{
  "dataset": "fractals drawn by 1,000 iterated function systems, in grey",
  "hidden_act": "gelu",
  "mlp_ratio": 6,
  "beta1": 0.9,
  "gradient_noise": 0.3
}
Rows from block 3, named by matrix and row number. Rows with one number belong to one neuron. Each number is 50 + 12 x the weight over its row's rms, rounded and kept within 0 to 99. All counts start at 0. After the name is the row's rms in percent of the matrix's.
# fc1: MLP up (model.blocks.3.mlp.fc1.weight, 1536x256), inputs 128-255
# fc2: MLP down (model.blocks.3.mlp.fc2.weight, 256x1536, transposed), outputs 128-255
fc1.1498 101:59 59 56 54 45 47 40 60 49 34 42 64 43 49 52 36 53 41 60 52 40 41 38 60 57 55 48 47 26 38 71 42 87 51 56 31 65 63 56 44 47 30 40 55 60 72 56 30 65 46 46 34 44 47 48 50 74 61 62 67 53 54 51 50 69 39 16 47 44 48 56 62 53 57 54 84 29 44 51 33 51 28 33 52 66 68 59 58 39 55 44 60 49 33 43 50 72 36 36 60 58 29 50 49 50 59 54 61 72 51 80 47 49 56 50 27 57 38 33 45 58 54 50 73 37 55 59 39
fc1.1499 105:28 63 56 47 52 30 46 40 53 54 64 53 58 53 65 49 37 41 45 47 33 43 32 68 45 50 59 46 38 37 42 54 70 39 40 21 56 56 62 36 60 48 52 62 82 50 69 78 35 61 44 58 58 71 50 73 44 62 60 53 64 39 50 64 38 68 52 56 44 64 50 57 55 31 55 37 54 68 55 47 32 84 66 46 43 43 44 65 33 89 60 45 49 52 34 34 45 63 50 45 34 55 29 27 60 36 55 53 61 52 38 68 36 63 54 36 43 49 31 51 50 46 54 46 49 36 48 48
fc1.1500 111:86 46 47 44 38 55 34 49 21 63 53 49 59 50 57 58 42 48 42 56 46 61 51 58 49 34 68 51 47 59 41 63 74 34 56 73 53 46 61 65 32 57 56 61 56 24 44 86 56 52 55 61 57 57 35 67 47 53 69 49 50 58 59 56 47 40 76 50 60 58 43 41 51 23 50 37 45 52 43 36 48 52 59 62 35 55 59 58 52 47 67 56 44 48 52 48 53 51 26 23 43 65 54 32 35 56 65 48 56 66 65 36 58 55 52 61 55 68 48 50 69 46 43 30 31 53 44 51
fc1.1501 098:33 56 48 73 55 30 46 36 57 51 42 49 45 48 48 65 52 59 36 45 37 61 50 24 46 55 46 56 17 57 41 64 40 51 39 68 52 31 71 42 30 35 58 43 56 58 37 39 61 56 45 68 50 67 51 30 62 74 55 63 56 47 51 55 63 32 62 49 52 45 36 60 49 47 35 56 32 52 68 36 67 44 45 77 46 39 56 45 30 23 48 51 54 43 63 62 51 64 31 57 38 30 49 39 37 22 39 37 32 57 48 46 32 34 43 71 56 48 46 37 44 44 79 42 55 56 44 52
fc1.1502 098:46 50 40 52 49 71 50 66 49 52 43 34 72 68 19 42 34 50 59 57 55 44 37 59 37 44 42 48 40 57 80 53 54 42 41 63 46 37 39 44 54 41 67 78 68 62 54 75 72 28 24 62 41 24 27 49 76 67 40 46 58 45 34 49 55 49 33 46 46 58 49 56 45 40 43 71 55 22 67 47 27 48 75 64 46 43 42 38 28 51 41 36 65 66 68 47 48 59 54 40 39 42 68 45 57 47 53 41 61 46 44 35 50 62 50 58 40 28 58 45 67 60 58 49 63 48 55 57
fc1.1503 092:37 57 32 42 52 52 73 52 44 46 20 46 46 56 34 60 37 63 49 31 55 24 27 43 46 44 46 60 47 44 41 56 60 47 59 40 61 49 41 39 66 62 71 56 40 42 52 63 55 55 31 42 61 62 37 45 36 39 30 39 51 34 46 50 44 44 39 40 59 54 55 30 24 46 45 52 60 50 55 43 57 35 25 61 40 42 55 43 52 45 59 58 45 38 35 66 54 56 67 62 72 37 59 57 58 39 42 74 52 42 59 50 71 23 37 33 46 61 51 42 51 43 71 40 54 54 46 59
fc1.1504 097:41 65 46 42 34 51 62 59 60 47 40 56 59 60 47 69 64 41 47 46 47 46 18 31 58 60 61 37 39 63 43 32 56 65 50 34 50 56 43 51 26 46 34 39 52 39 60 29 33 55 58 50 42 39 62 62 49 55 58 50 43 35 47 45 53 55 61 34 49 20 40 49 72 44 31 66 71 51 67 58 44 62 59 43 44 46 36 44 40 40 53 38 46 41 78 74 51 27 41 76 60 52 51 55 44 35 55 44 59 65 48 49 46 51 40 67 42 40 48 58 52 64 61 37 64 73 27 61
fc1.1505 106:36 51 61 63 63 52 51 58 28 50 63 65 40 33 60 55 56 55 52 70 70 65 42 51 53 30 45 38 53 43 37 47 56 68 51 46 56 39 48 52 42 58 33 53 57 34 58 55 44 55 45 50 23 41 69 57 52 51 46 57 28 41 38 75 47 50 63 33 42 37 48 58 79 40 51 49 36 26 48 53 44 49 76 31 43 15 55 35 49 37 36 46 35 49 50 62 54 30 43 60 62 57 35 47 60 41 47 49 60 54 58 76 41 72 54 53 59 55 66 48 46 40 53 29 52 40 66 54
fc1.1506 106:43 33 43 48 36 37 43 52 45 64 34 56 62 32 55 53 71 57 58 49 54 44 53 51 61 40 49 51 52 62 66 47 37 56 49 47 38 60 34 44 59 73 58 53 47 67 32 53 68 42 61 53 46 74 49 34 33 58 63 57 35 42 56 42 48 35 52 52 56 32 33 57 46 62 59 39 48 38 84 68 30 58 51 53 37 53 63 49 34 66 39 40 33 40 50 39 50 60 49 49 50 36 59 36 61 51 46 38 53 57 39 41 45 61 34 41 77 61 50 54 52 66 37 29 51 39 39 82
fc1.1507 100:36 29 58 65 48 59 54 61 40 66 46 44 32 68 33 33 58 56 40 46 49 22 60 50 58 55 58 34 49 47 45 67 48 56 57 38 35 39 59 59 37 79 40 63 48 64 51 49 65 47 54 53 48 47 43 55 42 40 51 39 45 66 62 46 62 33 48 65 61 42 46 41 26 61 38 57 43 38 72 73 53 52 45 44 39 65 69 42 43 45 49 31 49 33 61 55 41 63 61 78 55 49 65 50 67 53 68 47 42 48 62 56 48 44 41 56 56 46 31 57 58 60 54 46 66 48 32 65
fc1.1508 101:52 60 65 61 53 35 48 57 36 48 39 48 44 20 60 32 61 69 53 56 71 64 38 37 49 39 75 50 47 59 62 61 34 33 68 51 30 41 49 49 33 31 54 50 48 53 47 52 49 61 48 54 51 46 47 35 41 45 72 41 43 46 42 47 37 59 50 54 58 48 35 34 46 78 60 49 65 09 61 32 53 65 28 83 45 40 49 58 57 41 65 60 52 58 43 72 53 70 39 46 47 61 63 36 61 65 29 53 43 49 69 57 47 23 38 50 64 72 53 25 64 52 57 60 63 69 37 64
fc1.1509 106:65 42 45 39 61 64 39 49 41 37 48 40 53 67 66 54 54 59 59 47 46 53 53 49 42 44 77 62 49 45 15 48 54 57 56 73 57 46 57 47 42 66 46 43 57 40 61 47 59 59 50 77 29 32 46 60 37 38 39 49 32 53 66 84 44 45 59 56 38 63 52 33 61 42 48 46 38 36 43 59 43 60 35 36 42 64 73 45 46 62 51 32 35 48 43 38 32 40 48 58 48 42 56 49 43 74 51 62 62 38 51 44 65 38 45 39 50 35 54 42 38 49 39 44 37 42 48 61
fc1.1510 101:35 56 51 42 39 47 52 54 47 45 30 60 64 56 66 41 57 50 72 40 61 59 53 49 45 43 74 48 53 31 68 49 56 27 57 53 51 60 79 55 50 61 53 46 68 62 58 40 58 61 65 44 41 58 47 78 45 53 39 53 61 39 61 49 44 32 63 30 51 56 44 41 43 48 38 59 48 38 51 58 40 34 67 53 48 57 54 47 54 54 85 59 43 55 49 58 40 49 52 55 46 50 53 54 55 49 43 63 46 43 79 43 49 49 49 35 62 42 96 55 48 38 56 65 69 51 84 52
fc2.1498 101:41 79 32 31 44 50 54 38 69 50 41 70 43 36 52 60 41 47 47 21 76 59 51 59 61 39 45 67 49 37 58 44 52 40 79 45 44 34 63 52 48 28 40 55 49 60 54 54 40 47 72 51 73 56 39 44 49 72 46 48 50 66 50 56 62 56 50 34 74 71 60 44 65 37 49 33 38 28 55 51 48 49 41 44 67 57 55 62 53 41 60 48 53 41 57 35 66 53 54 55 57 58 54 69 51 79 49 56 49 65 40 59 42 41 35 48 50 48 44 45 50 59 54 72 58 63 54 39
fc2.1499 099:55 51 99 61 53 60 43 45 62 34 47 57 52 51 63 47 63 55 59 59 48 37 41 40 66 55 48 56 61 40 43 25 85 55 33 65 46 49 64 39 52 67 54 44 42 61 40 55 77 51 28 42 33 53 61 54 41 50 46 51 44 79 49 33 41 40 57 36 62 62 55 42 56 44 62 49 47 42 60 47 52 33 63 72 58 37 66 64 51 63 55 58 66 52 37 61 30 60 34 56 51 34 53 59 52 74 50 45 32 56 56 55 48 61 42 44 47 53 43 51 55 67 44 52 43 63 57 50
fc2.1500 099:46 51 64 31 56 59 43 63 35 35 44 41 59 54 58 53 68 55 66 41 47 69 31 36 77 60 35 31 66 53 50 40 49 34 52 52 66 38 42 42 21 42 70 58 45 35 37 68 44 49 53 48 45 43 57 47 60 67 45 40 44 46 37 43 53 54 56 69 65 52 70 48 50 69 52 76 72 58 59 67 44 44 50 61 36 57 57 51 37 40 66 72 40 49 40 50 45 34 35 63 42 32 49 32 64 50 52 34 51 26 40 44 62 47 63 53 61 44 39 51 54 49 40 52 43 57 66 48
fc2.1501 104:46 62 52 62 51 63 60 45 65 42 60 55 36 55 49 50 86 49 54 62 22 66 51 50 31 40 45 31 38 66 63 41 33 46 29 40 59 51 51 60 46 61 51 56 27 54 44 48 48 49 69 46 43 30 37 63 44 74 51 46 57 28 64 46 45 52 74 42 39 71 57 21 58 62 56 55 58 33 46 45 46 55 47 57 59 71 52 58 47 43 38 39 51 42 79 36 59 38 44 39 55 50 59 40 46 67 26 61 67 66 49 32 41 48 43 69 40 60 57 42 40 72 36 30 53 32 41 43
fc2.1502 101:51 46 48 57 60 38 69 50 68 35 62 32 54 58 52 42 63 44 49 60 54 39 62 52 53 19 53 47 62 32 34 57 45 63 32 36 43 39 41 29 49 51 51 33 53 44 51 40 29 56 72 48 52 63 79 55 49 51 58 77 49 45 36 68 57 44 57 45 50 33 36 44 52 60 34 41 54 39 56 61 44 63 60 71 59 41 39 51 38 57 40 66 45 36 54 54 14 57 54 30 49 55 35 48 28 46 57 56 57 46 70 36 59 66 49 44 46 44 36 59 70 47 41 68 43 59 44 38
fc2.1503 100:53 60 33 67 67 54 49 55 36 42 50 36 33 48 36 63 27 28 59 61 65 59 58 70 52 58 45 48 47 46 33 53 38 47 53 62 18 33 52 35 46 44 56 41 42 70 54 43 48 57 52 49 64 37 56 50 77 37 49 40 66 62 21 74 65 35 56 69 49 50 31 55 46 58 55 41 33 44 55 40 27 54 48 67 48 44 50 49 30 23 51 43 59 61 40 69 58 44 47 44 52 57 49 70 59 57 49 59 32 44 72 37 53 43 48 46 17 50 65 55 50 76 73 35 55 70 50 46
fc2.1504 108:40 58 71 48 57 51 73 45 42 39 43 37 48 68 40 38 49 59 50 62 26 41 72 61 61 55 59 33 54 34 58 58 56 63 57 49 57 47 51 48 53 51 45 58 48 48 46 38 58 41 33 49 48 56 70 48 40 59 54 35 28 48 78 50 54 58 47 24 53 30 43 55 33 59 49 52 50 53 75 68 56 53 58 69 49 37 43 46 68 44 56 36 53 52 45 64 57 53 38 45 54 26 41 51 39 45 50 72 51 32 74 50 48 37 57 37 49 42 61 38 53 52 41 52 70 46 59 28
fc2.1505 097:54 51 47 60 46 42 49 35 41 56 17 54 47 60 56 58 62 61 29 69 62 40 37 49 26 58 47 51 60 39 72 57 40 46 54 77 58 35 58 63 52 34 37 44 47 36 55 63 57 47 33 52 26 44 61 60 42 66 48 56 66 67 68 47 64 55 49 34 60 62 53 58 37 45 44 50 46 49 36 42 35 62 34 35 45 43 24 65 60 68 48 63 71 59 49 62 51 45 45 69 39 54 54 67 53 54 46 71 53 83 65 54 61 35 40 30 51 50 49 39 63 64 64 31 33 50 35 43
fc2.1506 101:48 67 65 46 64 62 45 53 61 53 45 34 52 45 58 70 54 36 48 52 49 56 60 20 45 58 62 62 70 76 58 33 66 50 45 61 43 45 25 49 38 57 41 66 64 43 51 49 46 52 35 48 58 73 43 14 54 74 55 50 20 53 51 59 51 59 40 44 46 54 52 25 53 48 47 54 69 72 62 48 57 62 26 53 65 36 60 62 54 41 27 56 56 68 36 52 70 22 52 55 52 56 48 54 65 41 46 60 56 65 38 58 38 53 48 43 39 58 55 67 61 33 60 48 52 54 27 42
fc2.1507 098:59 48 66 75 42 60 53 47 57 74 41 77 51 67 33 49 49 60 55 50 45 80 67 47 44 40 41 58 68 53 52 42 52 38 63 65 71 43 61 60 49 45 44 46 49 58 39 46 49 47 60 48 47 41 40 69 51 42 56 35 50 41 58 58 38 54 48 36 29 31 61 55 53 50 45 29 52 50 45 53 54 55 71 43 62 36 38 57 42 55 54 63 40 59 62 48 30 51 60 51 56 50 41 47 43 46 49 70 44 38 37 53 57 45 78 44 68 55 59 59 53 64 47 40 33 52 52 55
fc2.1508 113:47 73 39 51 51 49 43 52 51 54 41 66 52 51 68 42 73 22 68 27 43 48 81 52 43 43 34 50 33 41 37 39 64 51 53 37 49 33 44 27 34 38 47 59 35 47 89 37 30 50 55 37 42 45 60 48 43 60 64 61 44 44 40 53 54 50 46 38 62 59 50 59 45 60 26 58 64 37 53 43 49 42 32 42 65 34 55 35 62 55 28 58 60 63 46 34 73 53 42 40 29 60 50 41 51 34 31 50 19 43 68 55 32 45 65 66 53 29 45 41 52 55 24 48 36 60 49 66
fc2.1509 101:49 65 54 45 59 58 45 59 50 43 43 45 36 50 72 57 51 49 37 41 62 54 11 50 34 29 47 69 48 36 49 77 43 52 62 40 45 44 41 30 45 47 68 46 32 36 45 34 68 36 51 57 37 61 51 33 57 43 27 48 68 49 37 45 54 49 36 34 24 62 64 56 64 46 31 45 59 60 60 46 68 52 65 73 43 69 62 59 50 54 66 52 52 39 38 55 52 48 51 48 66 49 59 36 61 35 38 46 41 55 54 53 56 47 40 56 45 50 55 39 67 62 51 60 21 61 51 56
fc2.1510 099:55 56 67 70 46 39 53 44 60 58 55 35 78 55 54 48 54 46 56 84 52 72 55 59 49 48 66 31 37 44 34 44 47 56 51 36 54 42 51 53 59 50 59 45 59 59 53 59 45 41 38 59 20 38 29 71 38 39 29 35 32 63 65 39 42 50 37 43 48 74 32 57 63 47 52 50 33 44 61 88 44 44 44 22 60 58 41 48 37 55 40 52 24 44 40 45 28 43 36 36 89 53 59 68 62 44 46 24 31 44 65 66 43 37 28 46 48 32 54 55 36 45 38 61 40 40 59 39